From a checkpoint of a small multi-label audio tagger.
Model: 7.92M parameters, log mel input, arch convnext_v2, norm layernorm, activation gelu, moe top_k, num experts 16, patch size [4, 4], widths [48, 96, 192].
Training: muon at rate 0.0021, batches of 256.
Data: trained on babble in 24 made-up languages, each with its own sounds, syllables and stress or tones, from a formant synthesiser, 39062 training examples, 43.3 epochs.
Rows from block 4, named by matrix and row number. Rows with one number belong to one neuron. Each number is 128 + 32 x the weight over the matrix's rms, rounded and kept within 0 to 255. All counts start at 0.
# fc1: MLP up (model.blocks.4.mlp.fc1.weight, 384x96), inputs 0-95
# fc2: MLP down (model.blocks.4.mlp.fc2.weight, 96x384, transposed), outputs 0-95
fc1.52 [182 147 128 167 104 155  97 130 155 144  91  80 135 157  90 135 129 156 183 149 153 114 152 101 100 129 113  91 153 148  89 126  98 185 178 100 150 179 118 136 172 129 117  83 110 147 180 139 114  84 140  77 108 146 124 127 114 133 115 131 167  70 147 149 180 145 170 125  56 189 117 146 121 112  93 138 142 137 117 119 107  96 123 120  90 121 106 104 126  74 107  96 159 164 133 106]
fc2.52 [126 125 155  92 152 159 159 122 194 158 127 132 127  96 159 117  91 189  76 177 159 147  99 164 146 140 100  97  89 139 108 144 155 135 130 147  76  96  98 130 171 131 128 119 161 130 149 101 141 110 134 122 143 145  90 161 110 150 203 145  89  93 122 135 119 117 159 123 121  92 143 129 121 137 157  74 170 188 141 142 115 118 117 121 148 137 111 139 104 135  79 130  90 122 195 142]
fc1.53 [132 160 137 127 134 136 146 128 122 132  71 170 162 117 174 139  58 153 131 129  77 148  88  73  85 101 194 107 121 107 166 139  94 157 134 135  85 140 126 141 106 137  84 171  89 162 144 147 116 168 137 118 124 122 158 147  82 140 109 113 100 150 123 188  95 180 101 127  96 197 105 136 130 151 137 183 129 133 132 161 154 162 165 181 128 123 166 114 142 128 165 137 138  98  62 151]
fc2.53 [ 90 117 121 130 154 128 150 122 135 115  90 142  91 143 139 102 173 113 186 148 108 135 133 142  99  97 109 148 131  94 138 116 130 102 123 144 141 110 125 165 153 127 109 140 125 165 163 145 114  85 119 119 123  90  61  98 119  84 140 181 105 142 102 132 115 147 170 191 125  89 156 120  72  94 139 116 112 121 127 125  97 176  97 155 134 108 138 133 132  98 174  78 121 144 126 104]
fc1.54 [120 100 163 102 170 122 224 173  62  79  68 127 208 112 166 171 154 111 131  73 149 151 138  79  99 138 180 109 108 181 110  52 139  83  80 170 148 113 167 138 127  94 136  88 144 102  82  94 205  88  98  82  98  92 130 136 121 145 129 135 182 107 123  79 160 130 168 112 109 162 145  88 162  92  93  88 212 114 122 134 126 154 115 139 123 184 117 133 168 120 111 133 103  99 153 150]
fc2.54 [141 125 166 144 145 112 106 111 115  43 117 177 226  75 128 135 202 161 130 137 149  77  93 127  81  64 166 149 162  89 142 164 137 170 107 127 135  99 168  72 149 134  97 134 148 142 152 149 147 115 121 101 142 152 164 141 110 155 123 135 134 135  94  75 147 141  95  92 148 109  73 155 102 121  64 116 138 194  61  57 109 105 115 133  99  99 139 130 145 113 105  93 187 149 156 148]
fc1.55 [140 155 150 109 126  97 107  94 179 185 165 157 130  70 118 107 124 123 109 132 136  86  94 150 152 155 123  90 148 107 124 131 136 103 126 138 110 111 173 198 132 130 138 168 178  55 152 153 144  47 179  91 112 138  92 132  99 104 157 190 103 115 101 109 142 153 156 108  95  49 102  89 146 171 152 104 149 166 111 171 152  44 137 171 118  98 170 146 107 156 157 156  95 153 147 109]
fc2.55 [165 177 118 143 116 179 146 203 173 142 145 105 141 100 140 107 168 114 178 112 151 125 139 123 146 117 165  96 141 152  53 141 123 125 153 111  91 139  89 112 149 126 125 156 202 143  84 127 134 164 104  86 137 132 104 215 180 131 128 128 164 121 105 130 180 147 101 141 113 102 136  83 104  77 144 118 111 102 105 144 170 113 137  92 124 163 118  73 157 124 150  73 127  83 110 176]
fc1.56 [202  58 194 142 134  83 134 147 162 128 147  90 189 179  99 177 109 229 124 103 155  84 166 126 138 132  87 142 132 121 128 109 144 171 166 144  81 103 149 182 130 124  99 173 148 109 125  81 141  50 104  96  83 114 117 139 141  89 120 158  82   5 107 148 170 126 157 158 142  78 114 166 151 112 107  76  91 170 103 151 188 160 162  95 155  56 137 119 128 118 107 188  96 131 159 152]
fc2.56 [116 154 168 163  63 137 164 167 206 109 142 136 153 111 101  82  83 147 143 151 121  73 109  51 138  96 119 173  97  56 122  86 128  77 156  44 121 136 117 140 162  93 138  73 111 110 109 163 114 190 114  60 108 126 106  84 122 156 125 123 125 125 111  96  69 137 154 118  98  81 148  91 135 130 137  82 122  99 122  95 207  84 147 129  64 162 144 153  63 103 152 138 148 178  45 150]
fc1.57 [162 186 134 104  65 194  71 114 179  76 169 192 135 157  74 131 173 130 148 117  44 115 139 111 112 125 135 173 121 146 138 129 123 113  82 107 145 163 124 130  79 134 150  84 130 175 108 157 100 177 139 149 111  97 109 181 154 143 180 145 154 116  99  80 139 145 166 121 149  75 121 162 146 104 145 217 145 165 106 157  42 201 111 183 152 168 145 150 158 214 142  93 141  99 180  94]
fc2.57 [141 122 154 196 176 103 153  87 173 173 127 140 117 135  55 149  96 144 146 153 171 166 102 127  81  97 120 162 154 107 143 119 175 193 115 131 189 160 135  92 111  69  45 151 142 144 155 157 153 111 102 122 156 144 120  49 167 109  85 143 101 175 123 112 120 137  85 111 133 178 108  81 172  96  99  76 153 127 102 254 102  59 127 132 134  49 154 148 176 166 156 136 174 124 191 149]
fc1.58 [151  89 187  93 136  89 128 157 163 127 169  70 167 201 100  97 136 119 113 123 131  88 100  94 131 134 117  44 106  98  83 170 181  97 101 122 146 127 149 106 134  79 135 105 162 170  82 123  93 154 158 114 125 161 135 137 150 125 151 135  40 105  88 116  93 132 154 191 154 110 148 131  38 163 154 104 159 124 200 152 148 122 164 155 137 111 148 180 135 112  97  76 137  83  91 113]
fc2.58 [177  97 107 107  67 124 123  86 117  95  86 134 145 155 118 111 171 144 124 135 189 153  98 114 136 113 151  98 121  96 111 135  86 144 123  90  93 157 118 130 130  78  94 160 156  84  90 119 132 138  99 164  76 155 119  82 159  69 124 126 192 101  83 203  94  60 137 141 106 111  98 124 120 114 114 110 159 129 138 124 139 132 140  70 127  93 133  98 182 106  89 184  58  88 134 144]
fc1.59 [106 116 133 133 102 104 121 164  83 103 139 171 152 106  69 165 117 186  86 123 114 110 189 160 163  79 115 113 160 100 157  78  69 145  91 159 120 159  85 165 107 127 202 141 164 128  65 117  66 135  96 127 171 118 181 193  91 155 126 103  81  81 112 124 168  55 160 137 115 128 111 164 110  80 132 155 134 104 124 130 163 133  78 180 184 131 143 147 148 172 159 102 193 104 125 141]
fc2.59 [ 98  96 145 133 118  50 121 164 153 106  71 170 146 126 232 103 196 167 144 103 118  99 188  85 134 118 114 109 129 121 170 142 127  94 146 136 148 135 171 104 124 176 121  97  96  96 118 125 141 150 150  98  74 129 118  66  84 139 115  92  72 123  71 174 181 119 165 137 131 144 125 136 152 120 185 136 185  79 179 103  83 162  89 157 151  93 170 137 163 184 160 138  80 149 134  83]
fc1.60 [164 132 127 117 173 105  55  75 165 141 108 132 162 109 150 163 156 102 142  98 140 138 126 161 136  87 192 120 136 166 120  73 123 146 134  45 166 139 149 164 126 141 106  52 110  93 163  94 111 158 128 118 102 171 103 120 126 126 215 164 158 162 128  89 161 152 134  79 104 164 121 156 126 177 126 119 111  72  88 127 161 115  82 238 123 135 174 131  81 126 107 131 122 145 112 116]
fc2.60 [138 154 138 170 141 148  69 126 241 129 136 167 164 129 120 117  88 118 102 108 104 131 105 112 154 115 129  90 143  79  94 175  83 162  99 104 119 103 102  98 104  64 140 127 152 143 133 172 121 127 102  93  92  93 147 160  56 122  97 126 196 137 132 153 137 165 133 152  91 129 120 134  66  92 165 115 190 160 115 175 156 131 170 154 111 131  96 136 149 158 164 115  57 158  86 134]
fc1.61 [114  84  91 147 145 139  89 119 120 179 120 110 122 156 130 153 200 126 103 161 124 142 167 179 124 112  71 124 135 183 195 130 117  52 134 152 148 162 154 176 127 147 132 171  80 150 145 129  78  79  99 129 126 121 143 112 170  80 168 103 194 138  71 110 141 152 131 129 133 131 123  90 152 141  69 112 168 171 122 141 107 164 143 116 137 149 121 106 140 121 118 125 106 107 125  74]
fc2.61 [107 177 122 152 122 127 111 145  67 125 132 153 115 126 112 189 137 208  89 133 172 118 135 101 151 159 137 103 170 126 116 140 125 118  72 115 142 107  84  88 133 120 148 127 122 113 131 128 111 137 176 131 110 171 153 159 110  95 114  61  88 136 155 115 124 133 116 152 180 115 172 150 115 133 140 150 139 133  98 131 133 112  73 139 154 131 165 164 104  90  79  97 123 102 154 178]
fc1.62 [134 157 119 108 199  65  91  91 156 146  80 103 109 138 155 185 128  96 129  94  82 165 102 112 137 151 141 122 171 158 163 128  70 151 106 102 176 134 110 165  91 159 201 101 106 106 105 126 112 158 140 117 163 110 186  86 144  92 121 103 128 108 128 137  94 113 146 100 173 142  95 120 149  87 140  95  76 124 135 134 114 173 121 145 131 161 114 154 151 128 140 109 143 139 120  80]
fc2.62 [116 135 147 113 161 120  80 175 129 141 152 146 117  66  90 118 125 131  95 129 131 123 115  86 116 179 135 150 114 141  55 117 161 116 126 158 133 111 141 103  86  96 155 105 152 175  91  67 186 140  97 142  98 125 163 169 121 115 132 105 153 119 148 143  97 170 112 153 107  49 102 142 160 141 164 122  72  81 126 168  90 124 142 176 192 144  85 126 163 127 158 124 106 134 120 106]
fc1.63 [126 163 126 205 114 121 127 106 123 152 146  97 156  90 165  54 208  94 155 119 108  81 103 169 175 137 106  98 146 146 158  94 121  85  94  92 111 173 145 141 190 137 142  84 155  24 169 139 148 130 106 128 113 180 113 131 123 140 150 152 203 109 117  71 155 154 175 182 158  65 107  81 136 131 199 152 164  96 161 123  70 166 137 161 159 109 182 109 153 172 104  85 134 151 165 147]
fc2.63 [168 135 120 132 113 133 131 130 101  88 165 185 142  92 146 186  61 155 198 113 133  88 102  96 165 139 108 109  91 125  86 113 101 206 146 124 141 114 101 132 142 124 128 119 198  73 141 112  95 153 127 113 117  72 146 148 201 144 139 154 123 119 104 183 169 174  84 101 115 118 144 104 124 109 137 161 163 164 121 185  74 154 133 124  94 129  91 196 104 109  89 196 188 123 167 113]
fc1.64 [121 140 111  93 164 103 134 150 158 176 118 113 118 126 114 158 144 174  97 149 142  81 128  88 133 177 147  96 152 141 137 167 121  84 150 133 153 160 118 151 134 101 162  87 146  73 249 175 127 112 173  92 128 155 134 103 133 121 124 121 107 112 119 134 161 153 124 100 113  97 170 100 122 147 133 107 128 123 154 115 101 154  90  94 117  47 122  96 150 148  73 127  78 130 118 101]
fc2.64 [201 158 144  83 124 118 124 191 141 130 138 162 157 101 183 129 136 154 132 131 130  69  77 129  89 147 131 103 112 160 157 124 161 170 112 122 117 120 135 185 153 123 120  82 140  78 186  87 185 160 121 118 155 134 123 151 150 133 134 154 101 125 159 117  94 132 134  60 128 116 170  82  77 170 173 130 162 159 144 143  92 112 129 101 134  75 166 127 145 127 163 133  80 141 158 153]
fc1.65 [189  97 134  82 179 142  95 104 129 191 130 117 143 157  60 154 170 153  62 130  82  84 137 192 105 100 153 116 152 142 176 118 136 141 126 113 111 128  57 114 113  80 130 101 131  99 136 140  94 175  81 135 125 122  86 116  77 117 150 135 195 107 124 145  73 147  93 112 118 198 135 174 156 153 147 227 146 160 156 142 134 134  83  80  82 145 125 141 106 122 126  85  89 128  68 144]
fc2.65 [115 133 115 159  92 122 102  94  75 138 113 147  96 109 180  99 113 150 163 168 161 115  78 175 176 131 178  80  97 108 177 164 108 178 120 148  91 141  75 105 192 152 111 186 142  70 103 122 179 184 113  98  80  87 162  81  92 135  56 134 154 137 112 103 168 115 186 136 208 132  93 129 162 100 131 158 157 108 105 192 158 105 119 162 122  90 130 100 238 154 143 100  94 153  78 128]
fc1.66 [114 152  98 216 141 139 161 102 131 117 108  82 139  97 152 130 124 201 109 137 124 209 133  63 165 103  92 152 156 132  87 137 139 174 146 169 117 123 156 173 130 125 143 101 119 125 124  94 121 182  87  87 103 137  68 172 113 107 160 117  64 120 159 140 136 116 140 145 137 128 105 140  53 119  90 127 152 123  90 175 111  51 131 114 200 151  91 182 124 170 138  95 139 120 100 127]
fc2.66 [116 135 105 128 107 131 110 146 208  92 126 145  84 142 182  91 131 151 117 104 129 125 124 119 109 112 117  90  96 129 109 108 188 112 113 154 117 234 110 205 143 153 142 131  99 145 154  84 139 122 206 105 161  78  97  55 107 138  64 159 116 126 161 106 174 115 154 122 110 195 131 140 122 124  99 112 158  80  99 137  87 119 138 131 223 187 106 120 210 154 177  95 153 144 107  79]
fc1.67 [135  66 111 159  87 149  85 113  78 130 102 140 134  75 110  72 123 109  94  93 119 104  49 137 109 160 106 102 103 141 126 137 115 151 149 127 126 149 156 144 130  89 145 176 109 185  98 100  91 104 163 144 145 171  77 114 135 121 144 114 180 173  37 120 172 106 146 171  84 144  96 194 154 134 108 108 120 144 138 173 167 144 106  95 147 120 139 124 183 151 113  89 135 124 166 161]
fc2.67 [142 104 141 128 127 181 147 129  94 154  92 120 125 139 152 119 125 120 147  95 108 155 168 110 125 185 155 126 159 143 124 118 114 119 165 123 205 210  73 150  90  87 123 139 110  74 157 125 118 113  98  83 103 163 185 110 132 108 150 113 112 123 133 123 113 137  67 103 146 141  68 132 159 150 140 124 110 115 111 132 162 165  76 136 171 118 122 133 130 126 138 164 156 105 151 123]
fc1.68 [ 85 208 216  94 135 135 122 128 120 178 142  69 123 164 155 132 147  97 135 119 184 127 113 113 140  96 133 103 172 123 152 101 113  89 125 155 110 160 120 143 129  58 160 124 177 145 132  93  81 140  99 107 125 162 122 135 111 127 101 121  96 144 131 118 152 120 117 143 134 127 123 114 133 143 126 107 190 155 147 146 149 103 124 141 155 153 114 166  46 142 106 138 122 163 137 168]
fc2.68 [129 142 131 106 195 138 146  98 127 116 179 134 128 162 114 147 195 102 112  88 138 145 167 151 144 141 143 117 171 111  81  76 135 160 127 153 100 112 105  94 164 119 109 145 118 133 106 145 147 132 123  88 148 152 107  84 155 174 135 127  91 150 168 140 132 199 174 137 134 161 120 120 110 118 163  92  68 165 115  96 142 175 164 122 109 160 167 115 146  98 144  92 101  78  88 166]